config.yaml
hop_length: 160
norm_position: "pre"
fused_qkv: false
qk_norm: true
parallel_block: false
subsampling: 4
layers: 6
width: 384
optimizer: "nadamw"
lr: 0.0007
lr_schedule: "wsd"
final_lr_fraction: 0
warmup_steps: 1520
weight_decay: 0.1
Rows from block 3 of a small CTC audio transcriber, named by matrix and row number. Rows with one number within an expert belong to one neuron, the router's apart. Each number is 500 + 25 x the weight over its row's rms, rounded and kept within 0 to 999. All counts start at 0. Numbers have three digits each.
After each expert's rows are labels from the 100 clips, of 14848, where the router gives the expert most weight on average: "lies over" is the class under the peak. Only what is clearly more common there than usual is listed. The data: two synthetic voices taking turns or overlapping, over music, noise or silence.
# router: slot weights (model.blocks.3.mlp.router.weight, 16x384), inputs 320-383
# up: expert up (model.blocks.3.mlp.up, 8x192x384), inputs 320-383
# down: expert down (model.blocks.3.mlp.down, 8x384x192, transposed), outputs 320-383

# expert 3
router.6:485516499524520533500516478504532509477513520451507439486488545491469509516471513505479524517520499485517517489509551509494499529527493486495512550474472517515482508538509500524493519542520493
router.7:501470473496443506477513516545478488525556530488433522499532498488480492504483510489493515525530466485508483488520498518461577504495499495478527503500496508479500494502471495509549479512460473
up.0:472483542513497509498484521497499499501500499563469522491497494500505492497505528534525467511530501511477497498496474501504500448499500569508507439511538485515534504500468502513417497464509498
down.0:541450535454493470500510494461496537500534517520496467446503461500517503492549506504551512555476442432501525468501464498494496476476512466448502527433495464548467436500517511501537493492510486
up.1:458501490497441507500498500501519514485497507476500556496483481503498499507495553509431511483507518515479494526529498507502496501481501504477497521507559503523472492500506505519486515489475463
down.1:475502517500510508492517476537461533499510500500501489503481500475522519523514483499499502500515528501487504499503508489469465510536451493450497456501428507503530493488510486480499499536513501
up.2:524505468496487483478528493563524483481489492480520500518494506471506489502529455485517501492562484501501431564497507502577477520500540514498500497522515500471532531500483547475505491499491543
down.2:465528481518486513550528502527491501535491513449500498500495489485504492501474464500508499515498497501432503510499503499501500492508481573484538492563518500503506488468500462562530510512449490
up.3:493531502505474511495516524528551459498490509554501508497499495539502500500463501508517507547503507498508485499498500488591499500495550513475479505533503517552508512499525491432497498499506486
down.3:500500512535530499505501504476499489423506470505500449498538513518509499499516495494489465503500493567514489562500501516500501493506500492500497503509453521491471499449533496499551500497492507
up.4:512504505503500503502500504504501499500494509491504548500550502498500499529486560501504496500522500467475496492542500501505529499500500528499498503549503500504419533491504500490531503456460500
down.4:545518451502501489500493500500495528497507497511502458499491512507502476524494500498498543502524496553516499502500502503464497450543498499508498506534471503434502500616453501551536490392497479
up.5:475498502518492456517520491461496488534552550502461500492501502436497509495489513545491491497481525427554499541534495496522444493546490510550499507496489500500451476508488537495500502496486498
down.5:529462503495501506503449537515491454530499520502514497501473496471504511502519463458477426500483537518510503523503500500455534516501474468454501500501483483487461488500534524517516470454569513
up.6:444502500470498507492500508518520437500495496475550503504513500499498536522500500537499499483560492530579487472500499500498544500470523518496488507506620500500495514488529551501527387459501527
down.6:488504507497471480507555499486491498493503509522468516507500539501500506485503431498526537502472499483477498546488415478468512441538500542547614471464446580496503508501520497517461488488506499
up.7:524516516458452470508504528508498500474482496488533474538500507501511525506506500487512517485504485500504510421510495484432500498501557503543512444514500517510523485501495449500481507515523499
down.7:478531503502497471502552493512546499486499519547468499470521468507508459492500506505503474517501455457499472521472519533504491503504490503435481494528507503500485503515488502488525520503456494
up.8:500498500499504497470501503496513506490500504518515523504506504498510464504495465500475499500502462544471501532502499515517498498498498568523484500496503499445503490518499475527505477500490507
down.8:506503510555498500470498498495504520500498457457510512528454537500484500485463501503495457502544502500516498492559506503498497545496498478502540503527524511510507503482499520500534562516501480
up.9:504491499487494481499512494499501550504525503497501499543527486504497502500501537501510510443504460496429567432500468500494500499532491490541499500469482535569557490475479498521510482496483499
down.9:479422525493502491502504501487527361500491436528504500508500489518491499504453500508517521471457501468522488497433489538492488467497543490501500498482509500434501512519501507481500528499512500
up.10:503461497490497501540470498563471500498514496496500512555549485504514501506519495484515472500489555497467510509528491503484512506485532508576504521494500503512502494502505480464502499440500502
down.10:500498524491567531515505495473509505498497509496503489500487499458485508545439623505501497509499467491502501536486501472469499457500498528495514504499497520517486489535501508479466500508565507
up.11:505500500502501501499495507497497503522496495550491490489500498499522511500501505511504487498487548498517491503473500494483501472499527500562500498515500504535540511534494500505447531465555473
down.11:498488498490470500501497510501489503500556546538493537464507457491507491499514495495502457496401444478496501414459493501526500507428501508484498493499498501514502501485506499452499501524488496
up.12:503479531471482519500496543486497515495489499513500518486480500499500506500497524546499516498535504504500502491549467462510537469506447547521490517455499454501507474495536460431509425467519501
down.12:491500550472520425497503523464500480500503518498525503501506473479520538508499522494491476497507469461526535497506505491498497483484502502493507498509514490499497481499517476487435535488497499
up.13:521512500488546513515485501556519512503499474487529499505501500534498505499502483497507499504503501484484533494507504485500509499500488501477498500548498500499500465493515445459468507487471486
down.13:502529482496514462488493473493487488500513530476542520504503505511504472459495498463495452474496516593522452546493496519478521502503497499507496435509511516489519476499511492516517424501450493
up.14:479497504532568520494500448511499492500507502485498500494554457490502504514529534499450499471520499510529498471532499500487488481508543478500502498501546442478516492498433500502510513502440511
down.14:496463436489464531542464526498520468472559512522498490511509499488507483519513465494499500491501504526484498499515484468511501510511431542470466516523498500508495490494520500499498493487507514
lies over: no speech

# expert 2
router.4:516492476500490563516511521513480476493538513513477496491477460509504509537536514480507493484468548489513525484497478505478478483555506490503455462509464487471491527461461496485537525459499451
router.5:474468497525486525480563525448473563514506539499519469473497490471515470508500502477533480521501482544513467505488495472504518494495539532471476482510517505453532503523479517537508479471493494
up.0:481528462497515545513545504504519501482498495500531536528500506546423497502503500500483504516509503498462497521526483469499477484499558500492397505478592506506502539500483579500441492507499475
down.0:428481522506470491500477488452503502499536500489511499543503512533509529512511460463498498490492511500500448541496500512504486523490499539511526455494461503589482498561504472498500529467483518
up.1:504500491507475520434486431502514531448501494493486492523492499483498549510498503498506498498507439500497494506500573451470488483517501498500491499499493486495501478499522524516510532488494478
down.1:465501474478503450513503497512528509592472500531527519488497461525492496498501455498512511501503548513498503516481441474491500500500507500486550481509511488450511501503465497509511500533498476
up.2:486502495499500427459507464483499521518499559441494478507503503501492500490503409499496511551496500500494498487533500603516509501500514503576496519520507526498474506500508488497510503523500481
down.2:596525513502491510487505498512439530438485503487514468535512517486504500516500521477469498519449507508515549496463490501496554495538500511451552480518489472495499498548492484507463518524499498
up.3:500450535501524450500509533495485492501480538507499467478586500535499502503487583499501429564512560500473499509464499558502491481500463489501496514508501494512499507500524500512494496430494482
down.3:508498487496442500499447476489513521500515503500547468501503522499460499511500450489479495500479505493500547497510502507508496479498532478500500487500522510531499475506476526505511500497473478
up.4:486490510552490465509488461502499500544541484485488499527508519458505498501500501499458500492479499471468507506540494519500501498504498499533475498500454501491457503499503504485502493507504560
down.4:489518537504483554504492518495587520498499499503540500486475498489490460496517526498514498468480500495502478477498483509499504500499506484460576497506481491463497495513479499520484505501500553
up.5:486495469599483482505449501506548501523496455501491505500497499513550501497497503499522444485473495486491501500489472511500499504503496495499505530501482503502500542506562513482522511477495498
down.5:500472470490499504498500498463504482501447500502575509506500485442504498511495442533544495525485457541509511500502464500502535469519478503509468499503500506482516494483507509545519498535507498
up.6:446579522500501501500463527498545503556519500504502497500495502575480464507500544548486524496506539477478499504500498497471516490500493535533487500469515474494489496501483540487498506500508530
down.6:494495510539484498438481470499525530502511457490499524541545533510492555523444549471501525500501465503505505482514507571500485437422459464482505514545473501523483563527505508497506499463500499
up.7:518502443485499457493501571498494494499455501492490505467498512503495506526492489472481555516443481494510496492500523504486491569458558499557594545465498492500497459502507510519483494521499499
down.7:500518429446498496452492463508498538437516481509456535477502479444459468494514496501497501488481481503505508472494450523482514443498449495520508530536496492485511500488500512542506508504501486
up.8:497506522518477498487525448505460501562494560488469557553499567465547500481495503474503455487518489499499464500535520507501549500502434500520543516498501500512504446500509529499496466500500501
down.8:494499498463484512524494519462499503499524496486572489498523511499500498478504493505485493499508489490459516463502487517500493470473495481495504499572499514502489532484448531498523500509477509
up.9:489501502504533506503467515555518491453499496500500490523499500569519500442503535498483496475537500489462484495488577487474506497508388504506484500457507484510564451500500445502485496495475487
down.9:500526500501500443479496507514532503492505509441462509540507478510498478501538540481502502529517508513505518468434516492521500471495512503497506471520513522542449560446419517502467508507456482
up.10:496487509512496493520474512506495495499498497513490500505504478492505498496493587506500500502469496478510500489465503488506499550462492486488522486492529438611494505504548457477469510501500505
down.10:500500502499521542469500556501480487499497490459482437477562484536498493513504553507489494463503518482502463508500508523463479481487501472505501541486505470534496523515473469510550500465524503
up.11:513515500503494492525507483475545490544520521470532484554457496522488509525500512505435499479526519512502513492484479491500499493505509518529498485501500511502501525499454500526500501495494497
down.11:524500507504502538493493470507455504503529437492500501492511494501494497499484491449502579487502502521495500488495499498467503494471497499438499557499456497511517484503523464498500489478485506
up.12:512491509508455473494417503518503497498478503501520485522494503501594510502544477500500495501502501497480501502503484549467503491480464477501514514478487501534514525488489503502485509500497483
down.12:500511519543406497502504495469552500501478500495525466509503479490494468562501505499508441518493505509534542505506496506514526484483527480470527496520500519504507430503480513500486489512501495
up.13:496501504486511485499503491466486500508502503500499461496533501497508473500490447479444508515499532503440466473508496519503471502454500495538528529483487468469503481494522502500425509579516505
down.13:504519502548499485489499512505497524460498527484488500485502528513499495514502496492511506482571458504484480485464504501534501472501507471498485489483479504492504499457523512504507483488468505
up.14:474545462500499468500502510506485494499494501522506476503500499472528501499530474514501586508466491505505518498574511541508511501506556488499493485496496481460518501508516508515503504519544520
down.14:497476497502499518509511503502491506510496480504571494467497507488499473500466501521498431518496500505526520470493502495522499529530485452490500469500584474499513499512500442556523499540438505
lies over: low voice

# expert 6
router.12:495497516513535513549458520528497510486498501515548507466511473477501536546494494472535530518514529531463489490481473495491451498474482479504499452498518530487540503531481504473488487482476490
router.13:516495512481557486496492496488504480526502476546495492519500503457517507549460480520505495512502508447511514502529505484492484485482492506495485488492504509504489518519494500457485513479494518
up.0:394509500495504528514506476563500519508512516489500472483512500532481425391553461460532493487515504501502494504492491493493492539448545540502471501490472494451539495523529476499556469499477499
down.0:505454513511548532506497498480501528501497400500501521503491499494493502501471500500497500492503497499487560475517526494500515500505498493505516506536503501526507500505498539475497501513501519
up.1:508500562495500492533534451506483500498500508500506495492501499501507499508501462486507498582501485498489507524470502494546491549499480504499501567501506503482504499544496468499457503496506429
down.1:535481448568497492488442508497506512514499516540443499510501500505517501451502528517485486490495476507494494537500497515474496509494512494495496469504484504557493483501502513401525512454504525
up.2:500503484498482488492496497470499491528532497494502497489499497500496506499469502495481497502500527467412424528489501526514510500495496495511460584452498467579498502478503499509422500498501501
down.2:488484495500503540521507501497500528500481521488501481519500465494500501492521516504460533516405476478556503452491492490496502491500502500512500443559502503486509467506508502500508524493519447
up.3:487497484514473502500496554511511508521480507559499499542525485502505460500501491506509502505507517549515499537499509467491508499476511541481532527489507528513554500502495517500485504502403497
down.3:501486484546483496500492502499488512476450528488496501461402510490492498521496462490460495438499466471482504515548500494462501512527496498535501501488502506500484508502502515519555500506505517
up.4:500414508509495452434501493499492505470498469503500500501550504525538498478471554492534474520518448480493500420497501568497500586500517487516523535500490494501501500480471499495482485530502497
down.4:538554469476520501516493498525525500510540514505504517502486504444478510512511485515498490482506503493482492479470499502497494483496500494435459495483507521517501510512498487500496487525507492
up.5:505492498506500500499470484446490500545500519485500463499502499557417461484501418492511512497467515529500502552499526497496508504485502501550481507514499510485474485550500501492476511513505502
down.5:502556500536501493475513510487501496497506449506531531493481542490497498521493524557528511541522501499472497493478499538500500457498497508436448500486500499501451497498440487503467500507495562
up.6:499497527523497529494534500493492519484457437500470458498526508499528450505499535495521503487506496495498493506480490499508482535472493476556485492492501510518502483475570496500486510495504484
down.6:510499496493498485520461528493486495501473512477502485491476488500493532491579468499514499499501497494482500518479448531471508509506498498462486494534494500500506527511431508495498500500505484
up.7:474449494492486520464538472507458472523501450498487515502491501501490495500432523500497506495489515500454515497535500522509509500512446478490497500502502499501493500500529500500522497500487499
down.7:496487488468552495506485515447488500536501529505521502498500512500503515508523415560498510501488505569502512527503516499512498471423494496428520493489468463502481439518503463464509576527558474
up.8:503447500499504501506500543456533488511499554500486499428502498510457505502542507501496500498502504520499500503504496488487519502560497507485495595564526530491506481509506507497468490498500492
down.8:515557512536503481488524445460503491504504493511519479496493562504486498488499487490503492497505499584500500500500502524512465504498513502498501487470481530474506514494490439504500478500463500
up.9:530438493503512501536529520502486497498496506541490502505506501490501500510506506494497513446485495500501509458489500499505524510505515507499503489508503500499514501503487487504529498486498455
down.9:470504499511488490457541501491518514491541496494537500527519488532510544486483500501502518557512511501528422509521525507483448470500505497503504541492496519498497500479500503493491445500473492
up.10:500501485460495495491500483546494548500508468475511500501541497536532500498504500464447509491490502507498607502507432475528501500501508499505489498542500501502540500496531502499505457495482515
down.10:503536524513488501509505422498473459512456509540492513492507500492490486499476500501496488491498528441519480495476517500483459485501421492500504500460499500491473459507499497501452517507493506
up.11:485492501512497513476435500517500489494497499497489449519501513482519507495438533513499469498525515507510527526500426495553501542506476463495498503464496500488512501549517461546527500498508537
down.11:497511500518500535499500560561508480519499536499499498493519462503513498517500502550523527506500468496512485490478553495494505516493537519475497476503481500496498512472500570547520503496501539
up.12:506513496388509490500500504435514498494479500531503526474501499505491491500497528482514508538452503521500505503501510500507500499523481500505528514494544500500495500564476524500503500499481424
down.12:507544510541543498496495498488539468502508497520507494536500500418500522540515474443529524463501496500516492529517464482498482458450503478490490499503496587505517507462476480500481503498543501
up.13:501485494464499550493513463503471492494502493500547500519565503483512512505606475501515503449460494494454505501546563495482573493552499507551504503487500490501495439498509524500510496495541467
down.13:481499488500467504491511528488501500535499496501511486500502501551504492477501496498487501500471517543489485520448495506497452513486487490508496480532493472501465501491498481526453494499477500
up.14:497520512541506514543493564435535491500503466499500507459464532532489502518502498530499503500500498504496502500441511489499499498511484501517476500500500493498480432534494487500474491524483490
down.14:479501525499501510476501498454511526500485550497447528516497449465492461473500500460526474504494505501497498518496495479501496555493498501488514497489499494518502496491498517504509502504497491
lies over: no speech

# expert 0
router.0:460476498494528486552496477460499467507522440464450535479519478481478517493487475499500465500469493471477496494493516503473468493530520487519474493539509457490476520557500510511463536477477519
router.1:481483496537470474491512509511512487499518507498463438480520499515511502493533524493490517479470486468505486516512508537502497522502479512487464490474522475531505512446495473551491462492510509
up.0:511466536544510498499469501523518517486492492506492516505501458447487510499499507475462499544500448539558550595469487499476499499503499494535485494518504546499502516499474504504518497487523446
down.0:521501480492535490499496433492551502543561476491473501525499500454500505526499521497505468483505498496500442472510493551492502513527492507463498546542512537507512499499480484497500500490524590
up.1:499495440509496507505518500500501499547482510498493495537462489499498515518473465425458498525528503531529532543517478450532498467502476495500481578549472498499497500507500488477505501480501501
down.1:481505497495472490504510515503502480503497486502487460510477531485504470507521533508496499469464500498483500509499502505487554501488475517514493442528577504533492499543486521495494444513466496
up.2:498513492499501499483491521507548478477489477497455547525466511478483495509475492503501497509487477507504492553496499496499526499496500500510502513496500498522497504507516535561496502511457519
down.2:514472512500509483498530500556495554487493538500503500495517563522477502500446513526450452500521496503489501464545486487494500498504484500559484502478437502477501500499489499471497522496519512
up.3:494502499521576505553500415502491490500545504500518510534514462546501503523526478471546492483510501494480483514474492529502490511489502496473528506515489527546548509519498476508482504490441491
down.3:417487506498515498496530532560621500493502509491497491499507563488530486453481569508501520528547503499502482558494515485497497492520467548531514482500502472468477479499496465516471499487529509
up.4:537497491489515505483492501527477485484498453512496556499477507505507481496435523501433504498497502522503489502499501534446500505493492500487500571441517497557486495469522491473501463537521529
down.4:509559501529521492525489537498492522476465488468508477499513501448510516498503451450491447500515498531475489501512499506564516494548553507492518460522501507528492494495489504502430497444525486
up.5:493485494515481488510499500485519514497499497499533525469494497502437469518493499511518498583512508505517415473538487501486496454506515503502510501520505496536476513502464500497463516500496450
down.5:513483493497499528501545541495499478497471546503520529569495495526511503509524500512500483503497465503501496513418539435519492560498487506507564502455506500445499491469483493489542519468498523
up.6:499514500458516496473478531517543577483464493518494501483520459481481523498500510493465509537500483509478521558501449498532499500445503521500462510483494408537501503500458497510546517502499494
down.6:530448485488493557506496524513499490497527500500508506523518499500458472498463489503462521532535510533505521504493498497503507515514501489499495527567482542594518518511509499475461453497547502
up.7:468497499552498500430458501500513500491501470506500501504441469501471482432490500501500505522492514496499499547546483491468450517484500481501507464497491505500509495524505462584476500534503461
down.7:499497508488466501508498489503500494467503492503537486511557500498486500492516500498504548510500492499493501542429549582496500501530523412496500490500493509524516470464506551478490482512467507
up.8:500486481419504510471484498479510500526499569514522507515439492460492499497506471499499513534488429500510496510511501477498516500500500494498498511501498453513498501494500515499536503500500500
down.8:500538538495477493521561498490503513503502499500478496467517515498515474468464495500520509476501531519501501541501439484500474583471492543500505499503529500499496493503498519501499454517483484
up.9:507500505494527499482498467497443501483491511500509490499514553518493484508500506508509497572522495548516500488499506536494500505500432435505532516500497512511498494502499490499495501501504478
down.9:449525524552469554515562536501511488520491535491487500513493511507467502527502496501477495501504515454486474507555537474507460496503483516507531504506495502508511473493506497494505499495492481
up.10:501500531461491500482505496514503577493483501500528500506505476447506513507556503554496492498475501504581496500555492474506482498497500479475494499528495505523483502499514487501561497464500497
down.10:502498496491490502558506498501513486467524500499499598483480503529477524510478494416505481488498509522513499516445501500501503514498515500521550454509502505500513518546433531515491522491410500
up.11:504503502482490500497509479498478516499517536496530490495491452503529496506501482500469478495492514500493488519501506541504515497487499493445493501467499503475477478501500515499489500498497486
down.11:512467500499506531513518557535499501495483501557503507526506503512450523516477496531514498500456566502512510506510460514498509503450505508509499502481496459500522535532498519512510490462490500
up.12:467502501500504492557501502501452436511500508499499493480439543519525507500528497501521438452492505518492516499461499515443455525538500493500540500483497484506501507491498501495498480520498483
down.12:470499491480502472465479481495489517490527498472514510427534486501448520525460497503491515503499500507501489489505471549541510503501568508523540496503518469520501510466546496509421503461515497
up.13:521502486468513500495485500536521561519499531522511509501482520483489427508519502497504515533536462548530479514503500492489555522449526498450490501508523510500499523552580505500501498507499479
down.13:500489498500499498530552518509496510491502428500511500503500492522500535500519522512524513500503490551471500517501489568502499497498515488501520442517488453468503542507502497501465468501498487
up.14:523499520502500483477500502492440500531496595485474501521516524478477495448501493495497504468505493523527500528486478500564494555500493526485495500501500494497502510552500493470501493535499512
down.14:503492481509464496514486500499502467539580456521522482506483544511473478500460511485522501496496461492502500541492474501504580498500502513494501437508495500514517519522490501501500501501534464
lies over: no speech

# expert 7
router.14:508540479462431509496506550488571488524512476487531467547526496540470516495480531500509505510532509483458513487502481534509496493525517503503483538497496480514514500455483499546529470511502476
router.15:496483495483450515468519459504499474505541506495464470514461502528510490502492473483485475487473510513516457541498474510525498533463539519468514507502505511497498501508497463474506510493499468
up.0:512498509511540507482496487480493500494500541491527510505554534504501452499459493529565493457558488510489531468460483504451509492511497510501482501450500501501465466500494500510510492511493488
down.0:510505472518503458505499520473504516503500491494501504494430504490559507499488474537401528500465469489517496481490502500450518505487495504472540488490509523509518561620472508505531511500455485
up.1:502541490499581494544493508492510473485501530463500502501498499499522514516498486491486487534500556540499508497458499499500455529506521499506479448488449546499473510411469493504499483499500451
down.1:454493519481474556484511501490459554491613510500498500493468468502497487553503505499531523464535507512511470518492485494480527474492486494504493505490514501496497459504504502521509459474489517
up.2:488580499480506477576500531487532481440542496528498505500448483508500452501501501510499565522558490513503504515497500471504503469528506502497550497506543507500480490446523456492500574500502497
down.2:502500525500495502498501492461475499537501490513512486464501501457498518500512471582503497491501489502480502443499481482551488517496501496501474502518500500492514494487502491500500499532520538
up.3:513483462420492523487503499509500483491494463457500512518501455540487497525508508510505503492540495480513535500543496516499442499500503498523525462525499501504495504491523497450499514497498496
down.3:500517500539499500503502504475529514394493490498477422459505500421503537492522509533500500516475482500493498469474503500504511500478501460497476554501524517494579508495520520595489495499501496
up.4:498463499503501499441475529514519507519461503510500489496504480485502498478499501511467522494493488535506495490563493485535516495503460543506426500489504500501459499494542524489501483488462505
down.4:508495500500480506496493487498486504500473542524510479507504503462514483499503504509475498579534503479515518527525518460534481486510487497491496536516478515496480502544509500500503512483515500
up.5:498521517501523500531498502486578522500504511483494501472539549500496530479500495460507504471501504500581526494480480512467469508425502408535508499528524502522522500494465481500501492506499541
down.5:476468499491389504497500500530511510497498544477529500471507499496508506504501522495507500500501541499499474501499495471518533449498490502486405516428444499485496500499575532487500492505508492
up.6:468499593516498505541449500500460481513500502500516495492496467503486442479500521489507500490506499500500498502500486539498497508475490509493507553484497503504527504511496467513500497563465464
down.6:502490538501448499490587502521546544501500500519474504504507459500538510497547433499515491490502498501531561439482499498513504491499482534490428554501493487462502500499488495506501460504501531
up.7:500488500548500495496471501440500492506486496498510504516486541507487502501486436499438501491473428477502500483495494500473478504521495534508500494505500497500502496495447498415501499502505477
down.7:506507495477445445542507529519500506483505501462500440491500460495500513497494553501534500491512503504440501491514509491522501499500535496510498509499500479429509493503501508544499480474502561
up.8:494500550504611485516496523446512543528481501496507501495459470488459503472507479532519509516471538535491516504453492481482534499490420480472498519500523500499499478463522504504437472479489472
down.8:481519513502492504523486512533475501504467421501506502523511532476510506507507504501500451520537500436491504481515519473526498436502556494506491467508510505500499490507503485437543483498500506
up.9:499495498450487500472545498499502480490540493490498553498511500495500459501534527495526504507503505499453528523497508541498504545505501465494519500508507506518499534511476511499543504503504473
down.9:487449493502489496500506540494519553508462540497500504515503442460499504501480496479494504500499499467511493487504503454501498499461501491511514476504513466499493422486531503540489502500459509
up.10:486508499489505497557512517512500500540503510498499495442495491479485493505513500498523549498506484500503492498501500502499557560468515510501475455533510489504515464477496514506500500513562533
down.10:500476481503563508500491507510466495505484495497478581509527464546516510498512485460497487499500509495501499506524476491495478491446524534526496498502452495559493499473532510504500503561545498
up.11:509564501512505459504500501480519550514611499502476503496500483496504521472470519501495572482515506525513483480511500487484472498517495512531502504497517479496530558483495549483531497463503507
down.11:477477489487518500522509452523523495459520508511556500511528484492509434588536490476520504460539512546502407526503555499510442510553503492520508491500463498504498502495450483500494509438498513
up.12:500500501498509518507500503541513499508504498523505505550492497502525546504493500519503501485499522496491542504500501507548504454500500497482505505508554498549498410517505465495501510555526500
down.12:494507499501503488520499501448497502506499505481575439497494503494507509482519510506492493533511466521482501415494514498501498557489509500501468528492468509468495475461503508527501502483500533
up.13:503548497473484499500502500500419526537529529494499526464507504501501501500517462504548500475486503491518497483482488500483494500489499496500477486443502512473557498493500456536492499480483497
down.13:541500503454483475500498487491482474565507521538501524529483491498507502478470497500523558445490477495563500531508472484507496461500501593533500483533493504511463572489512503494545500568548406
up.14:499526579573500548470500502495549543478478495507538495503503503499477501486472430516509474504520506501499501517499520501545497499499474501512526559505499500498479479551496489500519531506505499
down.14:496464507479500508501469521476517503525502510517542486511496538502517535524514529528500531518504491459494498494469499494500549538468514469498480460436493495525501506413502502507429487452495498
lies over: deep voice

# expert 4
router.8:486484499489467483480475485499477496491574503468500496536525511489515508499495520490454471518483460493469503463493499535491507522511534480468524467475453530503478515505484521496511541505514495
router.9:500504502507455477475477478505475495512516486505497482498526516480475486517510514461493500497500472495474523522511517474489520532478517480509505490498463485444515503491507503528506512499467515
up.0:524480535501493499491500500498494501519501511501501509444467498493521497499500418491544502449505495529503449500528500507456499521497501520499500502482503468502512481502488472540497478502500501
down.0:521485496496495452558558517455533427506503487559487487500544492502480488500470527500509433546503596498548493521489499491505506499453498493508505494496498531488508497497524500549500499501528481
up.1:518498521470494471560516537467479480488501497511503481517445488502505559498551497546527503474423499511500496504501501499522413508566511550498497498492506493501502476500514489434536484468588530
down.1:491499470574456471479522515533517468542499510496468501481519486493451552532501480493483504489508579503483499501485573473556498509473480508523493491499496503512478475496511573527504520475503499
up.2:500500515515450514493483511551498506491503542498502503523508518499523505520532472500495500476527468487474483497542504521505503540499518501497536499499518488502505483464501493459492499500508466
down.2:478472462582498564483500454494453462501495498436498498500527500471484542511486555467502501500521504501488474501447535487505495458469494502505500614497503533496500531506497497503500495466566514
up.3:500502495499530494444496544488500531504495565501500493496465511463485529560500501498510567501501498488502512506509502471524469501513486498482456502545491536500513505501492507498485500475495495
down.3:497544545478513505483501458503482496513521508518500502493500485566474486496529528476492489481501471499477433499503483503470518513521498504509500498488501489445506496498550495481478501486521496
up.4:518473499500507489407498476526470529500501463501498485519524474476499500491507530496506504474499488500503478494501514502544522516509474526494482480453520510500492435474446506521506464492492509
down.4:507542505509499498524494500500522500497506490499500500507528497503464479481468501509507521506576521508503501505496534498500492456498471497491517495532492526476483504495441500556522467542498491
up.5:486452502488495529518501519491495487481491503489502500490415515523488495450505502485505504533499522494501499489476479496595502539490505476498498500489504473440502492448482496562513534549485501
down.5:455492501500501527503518441511499532516544516488488486506507494499500518479488489513519470504490508517503536499501489549493501483513491493604524510474491499523467551531507433501498500448503486
up.6:497500513478551445518508432529502502540504495502428498525497490478484505511486498503500500504526487553488554501533483515527500594495503524499494499490500519532485526464500499499516527499516508
down.6:387491500503469498494478498495468511462515430504465516468494505514468491511492482505499511516463499481506506510472502504503557490560499490487498500502503541475499491462505452505513507490513515
up.7:513500498500543487438504502526502472501440499495490499486505538501460534497498489481504495498495559497496517501511503529535516493482501500491496496479484435537468498501530518499590448523473496
down.7:477509500482484500500505485498540500504500500486458499550518527479499500499512500501431501491472491490456506531491500519493501507523488474482502505508561479494490501519413504491486509505541522
up.8:506524512506497502508500487508505499485492496496522503496465519565466508501500501482495465497500505503545468500520528503500503524434486497495499509556506497500500500503472500507479557507508565
down.8:473494496505494504461512494447545499502526459495489535522446491483492500498504525496488516459501500551502492558500511485518473528517507502478499510500501500496521601504530476487473507498500467
up.9:479504515445476482509493481500469500579517498506463495498476540501500477487527500501518500521488500584500498449500448496529481504500481515548498512527521459521460485500513450549501526501536484
down.9:500539497509500499440500509504506494513511394471494512501546494502509511530495505500481499495466541500500489506492480469515517512499522578507436500485536497544478499494501501496474587487449565
up.10:492518454507497511486552510501473524510541500496499529526474517552478563501477564500512494502470485486500481500518478507498506506581503521488502488449500489500477518493519508505468500437496480
down.10:510495483498480495500470499532502506497521509488496520474502501499542499506487501495507496505531550467500546500496500487446485550471499454498495511477519465503503489470490524500513552497498520
up.11:510481519494518428486501527503520501508506498499511559493497539513564461500502504498493495438460493574520447499500500557498476499489504526544500506520506500536456486496496500500508501482500496
down.11:517503494398528519492500462462490500461501484487495440510502489516505556546372499494524500571515522504495474455530530500451528462551467469390498513473511500462498460500499496477505532506506503
up.12:501600536542511421534485486500476514503505483499495518500502540526452559485521465498590494484500468500482462470485462517511498508562487513468500525480490514492459491430537521418508503497497510
down.12:504500497464495479500487502413486512491490499516450418513490508508510484479442519504501570508490512570502545447471582542496535480504529500486516500540497499463500474508455510500477541517485420
up.13:500408490497498504501512529525528497496467553530502458514485475424510495568493501508550499514493500526502500505499514510490502525471509538441523499480587448506477514505504512503504465502511509
down.13:497500496539500515515495493487494490506513497494504504500561427519460505517489437502498498511526508499544500470489501507506496494495501514505501520494496556494445458491499476477494509508482498
up.14:530501490489471505491484534514500489526500447486502504505520507517489469526503500508528509467500538436500503501508435476568495489489524507464458487483474516500526448511505504457581507505496490
down.14:490487496474490499491553500510513469499512540524516517500509505487450483480484496514500502489480500471458503496494488500496549502521499500498451500493549537500503496508496491509488517485537498
lies over: high voice